Rows from block 3 of a small CTC audio transcriber, named by matrix and row number. Rows with one number belong to one channel. Each number is 500 + 25 x the weight over its row's rms, rounded and kept within 0 to 999. All counts start at 0. Numbers have three digits each.
After each channel's rows are labels from the 100 clips, of 14848, where the channel reaches its highest value: "strongest on" is what is common among them. Only what is clearly more common there than usual is listed. The data: strings of digits, spoken by a formant synthesiser in many voices. In brackets: how many of the 100.
# convs0: first width-9 conv (model.blocks.3.convs.0.weight, 192x192x9, each kernel summed), inputs 128-191
# convs1: second width-9 conv (model.blocks.3.convs.1.weight, 192x192x9, transposed, each kernel summed), outputs 128-191

convs0.51:517480474446481490466473483532503480515527517511492524495486510563495471496530486521459525483523490504485520480517490464501490440486504467520540505519494482531555489520495474504496509502524496
convs1.51:494513481483485492525494496469488496496454488461541473547503517521493481451529481562541496507514491471484529478501441512490488505464502478482494491498526517497467532462482462547526489509488554
strongest on: "four" (96); last digit: four (52); first digit: four (38)

convs0.105:517504507499478498496475481527523515529498514467469472496459447491503494479501506519512506496500470492494517483483507512417488458500501482494487478470552515485487458471487497475534467507533527
convs1.105:492465488483507472485492496496503504519486473508511501508492492499479503493462517469484498507504553504479522470482484490463494526492469461473483492479458526448502493528450513483542485444509531
strongest on: reverberation (92); "two" (56); "three" (55); first digit: two (43)

convs0.71:490464529488516497484476501504532463448501515506490547480511451497515479497499481489495503480522489513532514506548464525434495465496515516475477480460501525484473457514450503475471498484483533
convs1.71:520485511519485474477496480512479454488518490518467509477501536499482485503524523463471485455520515525493464504478473512506489482504509508479490475510492522496458437513537508466512490477499455
strongest on: reverberation (78); "five" (77); rumble (36); last digit: five (34)

convs0.90:479468481502502486477468478479493475512478515498491536525499490510484495542515472553508503531514458493492524481519512473473447460496464501498499511494513501503489507474500493526506442499496503
convs1.90:458540473488494528507471504499473466502494514499501501475504489492509495460534504487422503467502483453492503529533490538489533476510553501509500465511515482513459501489555522489488530519514466
strongest on: clipping (36)

convs0.146:509523491498462504533489497511513440513443492549452492487480486476511486482545475480506496527521512504462462471510495533509512526515499430508520507483520522498524500548447455501495495482527515
convs1.146:482478516471512505518494540473472518485510490571491492504489473522532491493456474477490505501546492478513501506549511510500532462492501513507546531517506501491488485522538516500509481501485480
strongest on: "six" (100); first digit: six (51); pink noise (41); white noise (30)

convs0.143:494505497506520500541459504452515501461487489454491501510529547452481514510518503525533459472500480532479515510501468568470502531536469478489525529509492531482496490468511517510511531500474501
convs1.143:481481464489532508488509507541459480516522480498470485502480526506495481515520498464471534508462541503514485502500512537494507506460508548477517532523499502511445476507509545431504471474496446
strongest on: "two" (63); first digit: two (34); last digit: two (27)

convs0.167:492473527491474513493499515504512481464495543466495475487488503508509479537519530489500531487534478475508505466470522495466491531520491474513502510500480516510483490514498483496495501436518491
convs1.167:492518491482482518471465484478517490531513509507531537481546527435488494530487478488497486556511487500474494496476488539504481475492476477494482438486520485519495536480526533502506487522518574
strongest on: "eight" (63); first digit: one (29); first digit: eight (26)

convs0.159:489503497493474477532516487530521517516472517486476507503471476555547495481489483505522521529506525487489496501496503459467502479467460515494496492515516527516500482527480534554520504479520514
convs1.159:488506485513495454494499522510508473523506499437505487516495544451456559498479498483497488516480515528493510487458501509510497514466485495526504536503485494508534518474489488492481503498498529
strongest on: "nine" (95); last digit: nine (39); first digit: nine (31)

convs0.186:528497509509491534485502492482507465493496471507536478502518480471481503525487522504491542456528461476473508482474512528510510536466464511486531519508507483530501509421465524499518532499502476
convs1.186:617509542531459490496496505514482478509486495590501496492527500515479491537489467481495496550470490555470475479556475468519477509534491480463486501496498510526465496567499510523506497487490487
strongest on: "seven" (100); first digit: seven (62); last digit: seven (31)

convs0.115:516496532460502478488510510447523478464465534479503549497529539489475519499503506506503494482521466498477503501503501486479479461544477494533468490488487506474526509480534494465472499480508528
convs1.115:506510510483505523500494510506523488530487499497524510515532467452529479499515467499528469507480486479486489497530498547503507528490504508474503472531525500553435494546535525529510477493498548
strongest on: "eight" (82); first digit: eight (41); clipping (36); last digit: eight (31)

convs0.59:517485534527521471503500464551500520499540498511485494489499558486522489468528516470486508520497511485493503512513467458515517494529503517450503483507481487484502489510504475487499497514519481
convs1.59:411494503450491492508504507509503478519490476450473505515518486483493471482519499523476537502491521524552549547502526545498509474471513507538475470489476481514470511468555488456506503552496507
strongest on: "five" (77); first digit: five (47); last digit: five (40); white noise (35)

convs0.189:477483478505487521528484506520502491456498507473456515494515469450468479544495493505501496486575497503448514494534516548484526540536522470507513478508475525464516487484493494512523493482512513
convs1.189:504493512480486509476527505491474497527512444532467512525496496452482488562466513471468461504497464550505464483534524524490500509497493466507515509499499478524448507549528522438494459478515522
strongest on: "zero" (63); clipping (33); pink noise (31)

convs0.111:503490496528495504521514509509540526437453537525470493487523498533516440444461529481486498476509530496524561485506496517462504491556537485484499467459499532478527475530502489538521517518542470
convs1.111:552510502501532485532529484477493489485467496463510482475506543510490534486517453575562506477492512506444509487469472456539498483517522473497454502521501543519523517487479476517539542501464527
strongest on: "four" (86); last digit: four (65); clipping (56); first digit: four (34)

convs0.108:506503508502518485522505506493492496502475520510496449528497521491498514547470502466480509491499480490538524455480515448500490540499545481498490499500499501507516476555521481519518491485454473
convs1.108:474498489517493503489515524495498503492519512470495500475467469559523458470516498462481474493479507484508539527476501563523488510435522506507475516480508519495469527496514510490492495487513479
strongest on: clipping (56)

convs0.170:498450439521489492503499519506517483470502549464534534504507520443490480502540488506494519483504470488490546500481487485487503482514497484511523505532490523497565454472528502473513545468550493
convs1.170:474501537455482523480496470489435507539477465500493502480492489492524479469452492503479545464478520512520500509500511569514502465455512556489489468497463505482445511491522460468471494499468466
strongest on: "five" (98); reverberation (78); last digit: five (45); first digit: five (40)

convs0.164:517537448514483504518544499514528525510472522507472502517514516491512481478459504516468528520468453510503510479454494521492543440507545529512533514511505542507503493500494514509514484501518495
convs1.164:489489495508499507492513502473535509478496492464511531471449510525522501449476515444493445444514508517470520518491513547492491510472504456482485499518515540451466473474464452509473505527490482
strongest on: thin (high-pass) (36); clipping (29); last digit: three (28)

convs0.27:496517463469492493490481492498509467522466520549550543502481463475491518463513482470495499538501488533489532493456455481528519479519479486503494511474523478504540536459505478489487517509492536
convs1.27:492484490524482513513510514480450472475506462496491473516527502510484492509473520540521479501446448488523492464528483471513513484511471457485483525539466495517498511543554498487492497492498515
strongest on: "nine" (97); last digit: nine (56); first digit: nine (50)

convs0.40:505506484492528492541421498473520509506462462483486550504513485473525511488484496511464542478471502553475528518512538497519524479466543454500491528497472505519486477502511493448511517525488495
convs1.40:532510490517470468481529484510498495505522527510517504496466508457472510540463482482513493492483516535539490507523542453477472476476491484549514472484482492520546502510447514471483483512503523
strongest on: "nine" (99); first digit: nine (44)

convs0.128:542550529505489522499502495478536491449425489454473526498498494477476511513501487503529528499511520496474478487491500510477506497457516472538495483459474529478527482543507478502509538483494535
convs1.128:519504496474517491546446498506531502477516539518548504515523496506513501486526507523506506499488485482492487471481489490491457476535472437464512486512521485460537509501550516497514494457505493
strongest on: "one" (98); first digit: one (62); last digit: one (49)

convs0.26:502493508487502479504531519535552496479407518559484470486512503531472477520521495455497544513554545509500503516538485513488503504494503475519534539490486516541477469509516508495510493458511517
convs1.26:487504518498492477553439482464512469498508473475463500499538491534493478463518475517494498504504488469443520492491490496529503499489471505470455507523490496508550504507523475451499497513509513
strongest on: "one" (85); first digit: one (69); last digit: one (56); number of digits: 1 (41)

convs0.122:515483529520518505517508512549492524420502526469477487519487518524507490517490483516506460465505532502512527471501523520471494468531472505500491501475474552501499453506492508460504495512547546
convs1.122:480468485509485500457518489488534488496482521512543503508518488482453476507470523532504507512492493536534494474472492495441491499490496479484451509509513530448529560523508496510515478461511521
strongest on: reverberation (75); "five" (68); number of digits: 5 (41); thin (high-pass) (29)

convs0.86:492485477480515498482524484538515486475497516416537495509516526513523478489514543489521462492532573481525517501525480530480506505506537480475488490516519508479530480477499540481514563495535465
convs1.86:472477519512527506492517505498450490498493476502463487498488501476473531529453504514464524517477513502554498515499481533473500499518532510514504477472492509480522541503492525502497467512459486
strongest on: first digit: nine (29); first digit: zero (25)

convs0.48:549517498567486514494513473502511490469463503508453498497515427497412495430474463441516499533495503509487488497488478483491491467501524536487479514497507485496459503496482472472524537480498498
convs1.48:503532554452459472554545497525522511493471488515489499528526508485553482517466489508519472495486485506508521521535541494487507491524516514517484516478500478496501481526522498507512488567487463
strongest on: "seven" (55); white noise (37); last digit: seven (34); clipping (30)

convs0.0:446541479523506510532495504546517490471487487504543476509492527464460493467463467496495520474493485506492480487528460491492521459475524541528495531517505547519518505522560496483527469518543532
convs1.0:498482457453508498482491510472566451509487511460534533532542477464513512487507489539493475471498466476509518494492496479499495466473453465526495480522514473518517502511508501456489458508501569
strongest on: "eight" (57); clipping (39); first digit: eight (35); last digit: two (32)

convs0.104:499508488496529488503503503500513456467467477447463554508504473474534542491467522511529483517542473501532486517498463472531543487478511496461491515488530504488524530485509489492497503489520543
convs1.104:486475503477515483479512490520506488511502504507478482493496555437530549495475509538499522520515512480554507529498476502503496498530539489537554511481492477493549520475526540559495495514468478
strongest on: "zero" (98); voice: child-like voice (91); first digit: zero (55)

convs0.41:529508534483543487505479496484500520462459527463497484479489493490508483493530496483537459476509458514499511492454524475523488542493489480474488481515508506495449523502477495474521480521508498
convs1.41:480493465491524512505520496477468499505502481528470530486508522493459510480509481526502531515474509475487485490507482494490512506531498506476532499516526501500491506492500485523518494459487481
strongest on: voice: child-like voice (76); clipping (28)

convs0.178:500517498496498488490480483466509501540490495502532486500495484488536497540495518459482464513469476493499521511508492495500517457455504486482496504521501507523490482519472507462493480517489523
convs1.178:526446517556508445506495515508483489525523517500493458535460465539477492514507523498467439492529532494555477497527479480463481519524481518494516513489468487505505461535524503514513502436526497
strongest on: pink noise (44); white noise (38); clipping (33)

convs0.20:497488544541481519518475487483518474459496513484529483510464486497467453499494479509472489456554543470501493469453532469492485496517503482483498496477486506488404493517439483480505498475528510
convs1.20:543517520463458499483497495493507509516527530558539499502511439473466483491466500465496500499508477535504471478546539472474512477509497489508506493499459500489518479523523488502493486490511550
strongest on: "eight" (73); first digit: eight (39)

convs0.43:443500500488504549489519509543526495452491495510507472500488479470448491464477488499501517484450512519523540509551481503444487544461514491507483476476523506524519483543514537486527487503535510
convs1.43:452489506478490498532454474474506499499495518466495522545528518496508513487506510485461473478543491487503485501448498490501517465499484457516475474481494527470541519435500430521486506502493499
strongest on: "six" (59); voice: low voice (53); first digit: six (36); clipping (32)

convs0.15:503495478479473503508505511486506486467513524487432452526476530507467491512435509461532461520519463525463534498471548500494514500485515482503522490465487498542466476527495521501512501479512482
convs1.15:548478542551530519493492502500532476540493534463490486461458532509514522475507514477521458470509530508495514516521453474475496524505510555520446537465529516481476481468491483549507485449484448
strongest on: "two" (66); first digit: two (38); last digit: two (35)

convs0.91:473523482503485510501499517455484504518455445519455539513522471496473494510541549488472482475536452510508502507524504480499507554505519501505501522515495488509505490521495516533482521460491473
convs1.91:476461509483486483511505482471501512509492474519467507516473494467532533484493472482524505506568476514544493513503502536505541499490496524467554557551503477498482463503497497493484500481486451
strongest on: "six" (99); first digit: six (50); white noise (44); last digit: six (36)

convs0.52:515498468521543533533504480482524553486463512505537531518524499501481490458500507501507559503481463474524487487482481505509526446510502482529480508480475508497500509458530520461535539481528531
convs1.52:467477488436484506452519503522487485504510487474502520504487489512518484494500526492498496499474467530529525541545518545462496510469543528501475470440482480481486527474540498496486475518497503
strongest on: voice: child-like voice (71); "nine" (59); "five" (56); thin (high-pass) (37)

convs0.114:446482491457502466475472536530502477529461470482462528503491489457474501510519485494504495531481459515502504487452526520488482523479460496542518505512485491560469500498530549541461488514522510
convs1.114:494489465464494494501501500433516465538476501489513538538503509525519514447526498519490474466485514465493515519489485515526534448465491510466528520533516486531469505486538512465475484470461507
strongest on: "six" (96); first digit: six (62); clipping (32); last digit: six (25)

convs0.107:529478473533521529538498485461486494469518527450474537514510502470519495511542508475520525463505477521482507522515505486449520484497518488493500480502464542480498507473476495466527495517519469
convs1.107:505501508482477488497463496534494511517502454512500511486496489513511459463485494487461514490510503501531505536506491561471493488492525527457508467510522459495429490476550495484502479510512488
strongest on: "five" (97); first digit: five (39)

convs0.175:472467538502518502493478495482532515475522499541529497489475447498529483506474465505471511543510525509511523504506494510478473514482506499481489483486537533505483451495446514497496485483551505
convs1.175:501512474487544503481509455524483511533508488482466541517508535465500514465533543476454505467460512489551471519451428513502487511493521506480495485474489469493482480485536506520497483482538543
strongest on: reverberation (62); "four" (54); white noise (40); last digit: four (31)

convs0.100:479530472470508525502547499503501519565496506496545479527566517454504489498507504530481498523532484510498507518486480516515503495541491490502499497510521516491503496468512489528507517505497517
convs1.100:535446501503461481458538482456515489506475451539471520492515503478478511535479530496530471504484434519519536496545515518475515501483518516514484528519522501514479506538494517489510480482491503
strongest on: thin (high-pass) (38)

convs0.179:499471457484499529469492501513505530538517496474503510535499496475449516540485555462460490471483516492505502512462499528480496541461518510510505536553500522459500486530472554486496520504519496
convs1.179:518492516533528512525463505547479484497543509468514493469480465548488471498486484471529510516516497511465475443511474536517468479534489495523475490509476561493442518494495468553510505469518512
strongest on: "seven" (56); clipping (27)

convs0.11:527477536455536520494500480468502515540491498491480495482483465509545484504465485505502518497539476516492492486486551509516492508461486423497503479495493494524530479474451442498493516489508506
convs1.11:525511486478511481535470514477537445500485505501506505534535510529489515475548474454495467485510493497456525530490485507482488493503499459468489471486550450546499532489520546523521484519515533
strongest on: white noise (65); "four" (62); "eight" (54); first digit: four (29)

convs0.78:507508496528510455501504482489520537494433507411529546503525489424441512473480522529529501491468513462486477509510494485478552486505497492517485485502514521492503500503489468500504541545493522
convs1.78:529469534443473498487520518500490466500500475539490535484505504463510514523472492499516511499487464540522511495557524538486505507511498509473514462490477488498485484522557508452478454477459475
strongest on: "five" (75); white noise (46); first digit: five (38); last digit: five (29)

convs0.14:525519477510462481510490488502525500545472452535494537483514484478463485494477459499467522499530479535492542523458487450485518476532505525518497511488515507497540548465476493470489512545526511
convs1.14:504461509527468509477497505428509506517495458514480505515466466522491439492499441478503507512519516533480496509518506517491528496497485504492518501496496526550471486545485477495509514487464484
strongest on: "seven" (62); first digit: seven (39); last digit: seven (31); rumble (30)

convs0.110:493471501550526511515480489502506519527457431569519455480488505525504491530514524481498560461482518519479518478474519520448477533494478497509526520516499518490466487499508491510487496526525486
convs1.110:479508499490537478541506499473525511505487509453489489546509529532506504448548507536542519481504546461451523500487446480524504486456504483500513490511511494540496500445473510513509520524485492
strongest on: "three" (69); last digit: three (60); first digit: three (49); number of digits: 1 (44)

convs0.141:471537514482492475525471507518486512525474488449456473497493485526531463547507521501493454481520483497520491485521470544473497499489493505471520530528489512490484496443522521507498494497508484
convs1.141:507480490467499471488449532496535504529477469536460530489504525479486516493536468477459555521486548506506503538492510552490505517535528488475512474499513478498497478487505501458502540497465511
strongest on: "five" (95); last digit: five (64); first digit: five (39); thin (high-pass) (29)

convs0.120:517490505533508495508503504524505480491470453582535450479497513527436515471487500502461502512474516478493554452442484468504503484545479518500522520515459489508528517543455453471490520471513472
convs1.120:563480539502503486528546490483523514517484514486491502524506453479521495533448458549542503531503524547480491486547511497501501502522512490511483477458506517509498507513522494537529545538490483
strongest on: "seven" (100); first digit: seven (64); muffled (low-pass) (37); white noise (34)

convs0.132:531460467507526494515465501524524531495501539539488449478493491478525487523508554462491476451554483473511492499493500492489498517515497470469490513479505499501505428487510525497492502480490512
convs1.132:462491516483492515503506502502511475497512484460505499496506463502514457516483453532514487523479504497555517531542524560485485523480483530528499497507496437532473502520491502476516483503481491
strongest on: clipping (38); rumble (35)

convs0.85:489481537483469497494480481526504530470451506488491459496468492525447479555504480464505496483523490470504463486521485513472483537486472518475511487492497494472445469531486536515514527462489506
convs1.85:501502497490538509518509497510497507474528511539501520509487542494509538485491507480508472499514471536491472479506514456523517462512502490514520509488492491488505505502504516554455537505510520
strongest on: thin (high-pass) (33); rumble (33); clipping (27)

convs0.150:528502489542516497527496480482483506463517483507545456486530527511442505491474492442500498499491515475511464471504532456469521467484497542482476523494469502506482534555452491499484471523503453
convs1.150:514514495472479498526514512540504524466477490519508505540512479503555451499489525506494495478474514523533522553503516466505514491510482518528499498502494480487485498470561520480505494527499486
strongest on: "three" (53); last digit: three (38)

convs0.148:557461491524509512521496520497497472496529489508505515486496478549499527459491462492478464486476508488490507463543480498529502484487499499493480519481478513514452513532465463460489463482499527
convs1.148:550473513519456473483527499502499507479493488544519496510494463475461486514456493489493501466515502537514493489548525465464515494470523496507472521482485523513493502549466490511478518500503495
strongest on: "seven" (100); voice: low voice (56); first digit: seven (54)

convs0.8:477493548515517480502482546483503523504476475496494508510514494507556466520497486515480484475472520524467512499499511508506494530463494494469518523558491538518513513486505510471499517557489490
convs1.8:513485503522533473442490481487490450503486499481491498511489577482499553495502496499509497508514516513516495507479447454472483492527506473537517481458476474506498497475460532544503513515462472
strongest on: "zero" (71); white noise (39); first digit: zero (30)

convs0.181:484488464525526513514481504499517514439492527485516501503520527497477544501512501484509517474557507515457494521498457521496505537525490445485483511531507527453511498511537505468540556511522482
convs1.181:522453519487492488465548473504428490500503460519482518500512474473485498519463473521527530494487502533581478525552539518471496500514530533512512474474476492506472492490482518496507484529450474
strongest on: voice: child-like voice (58)

convs0.31:491462515499500507476500537537482488529477518503533457505472479518534449554498486493500517464523502489524473467547542489471472521459473520495524482514481503492546450502481535503502497463470505
convs1.31:486522460491510489513491511497482494468521513506499512501503520557509478487550540474482479467503505480481520503455514497473504463463480474510524513492495448478509509454483528455501522510532487
strongest on: white noise (37); clipping (29); last digit: four (29)

convs0.118:490476510472544511479504502536514501487466503518497525498506497493517487477490486508516468508501472528549532523492475474530487479521516535524482489459468507488458500525522486496494466467469496
convs1.118:502470487487506536478531484423543452516464492472496503476507499526523503472521492491537488501491453483490509485516439473525533475526481501474522533540497487540509544500520509515480489471456518
strongest on: "seven" (55); clipping (43)

convs0.54:490487496482515508527520536526524515591490519484532485508542509458515528512473496530491530515486463485511520509496491467514518475546480521547477484446495496503535486495493530500473464504474542
convs1.54:462491500466469537497524510466483452467474451475492527476482499490503483477519487487526456446485472510541532519545521541491516507488510518510489495495513467516477517481540468490504517524484479
strongest on: "five" (72); thin (high-pass) (46); whispered (36); first digit: five (32)

convs0.185:492473466539508543494496501510490539556540474532478562496508497494506545499473531484469483519487546508469514520516477516451499460495510511455500513479503520482502487504520527491461500477516522
convs1.185:588483528521488468478498492496494479525513479498481514497520524489478487528496478496487545522469516574443480496526489512486474497532526496472489473488478544520465489534494507487513521491478479
strongest on: "seven" (76); last digit: seven (34); first digit: seven (33); muffled (low-pass) (32)

convs0.45:503497492521511497499486456489465466468513468470483488498510499471493468499499543499493510552517512507511507485514489505493493474501473515485506515477482499486483482503470483508508498495506467
convs1.45:535483487505516480486532496494497465510493500527458504517483551460533518507502531493502484490516487525526497545510507503497508512551534522505562534510551464534476470516562564491467481500486482
strongest on: "two" (74); first digit: two (51); last digit: two (47); clipping (27)

convs0.174:500481529532488501534465484468546462447481504533511560522526522492497532510474495488459491481485514502518488512509502503449507492449516505485476492513529519525500485475485517506528502501538561
convs1.174:475488515489531500482533486530489459536504487492489505496491523438510558489444512508469474502483468495572487511510462504489472475536516488568527484470485490507481510524514543536499451480464495
strongest on: "zero" (97); voice: child-like voice (56); first digit: zero (52)

convs0.144:507485496495520467494492508493481530545460531463522499501548485563460498512552467450500495453494501494468511486528515515458522531544504505492481488528495517484506487465566481470465503486531489
convs1.144:519516512475513524488452460484505519545491513504492515499524541491510480478525517516498482472476461474490495517446485536520498493527549506486529471485524497517435516484567510479496534499484496
strongest on: "five" (68); last digit: five (47); first digit: five (30)

convs0.188:509499515521494524524502490505482489452545476424478501485501503460474488475522505497489481484494505450479502489489526451445507508509491489452477505509439504474472482480499461500502527487526455
convs1.188:528467488504483486479513468469506513557483518516539506505502488450469496498473512522509512488467524532545497504521477509496499491480525516528492469500506493514466482527522494477536494486479543
strongest on: "two" (77); first digit: two (46); pink noise (41); rumble (33)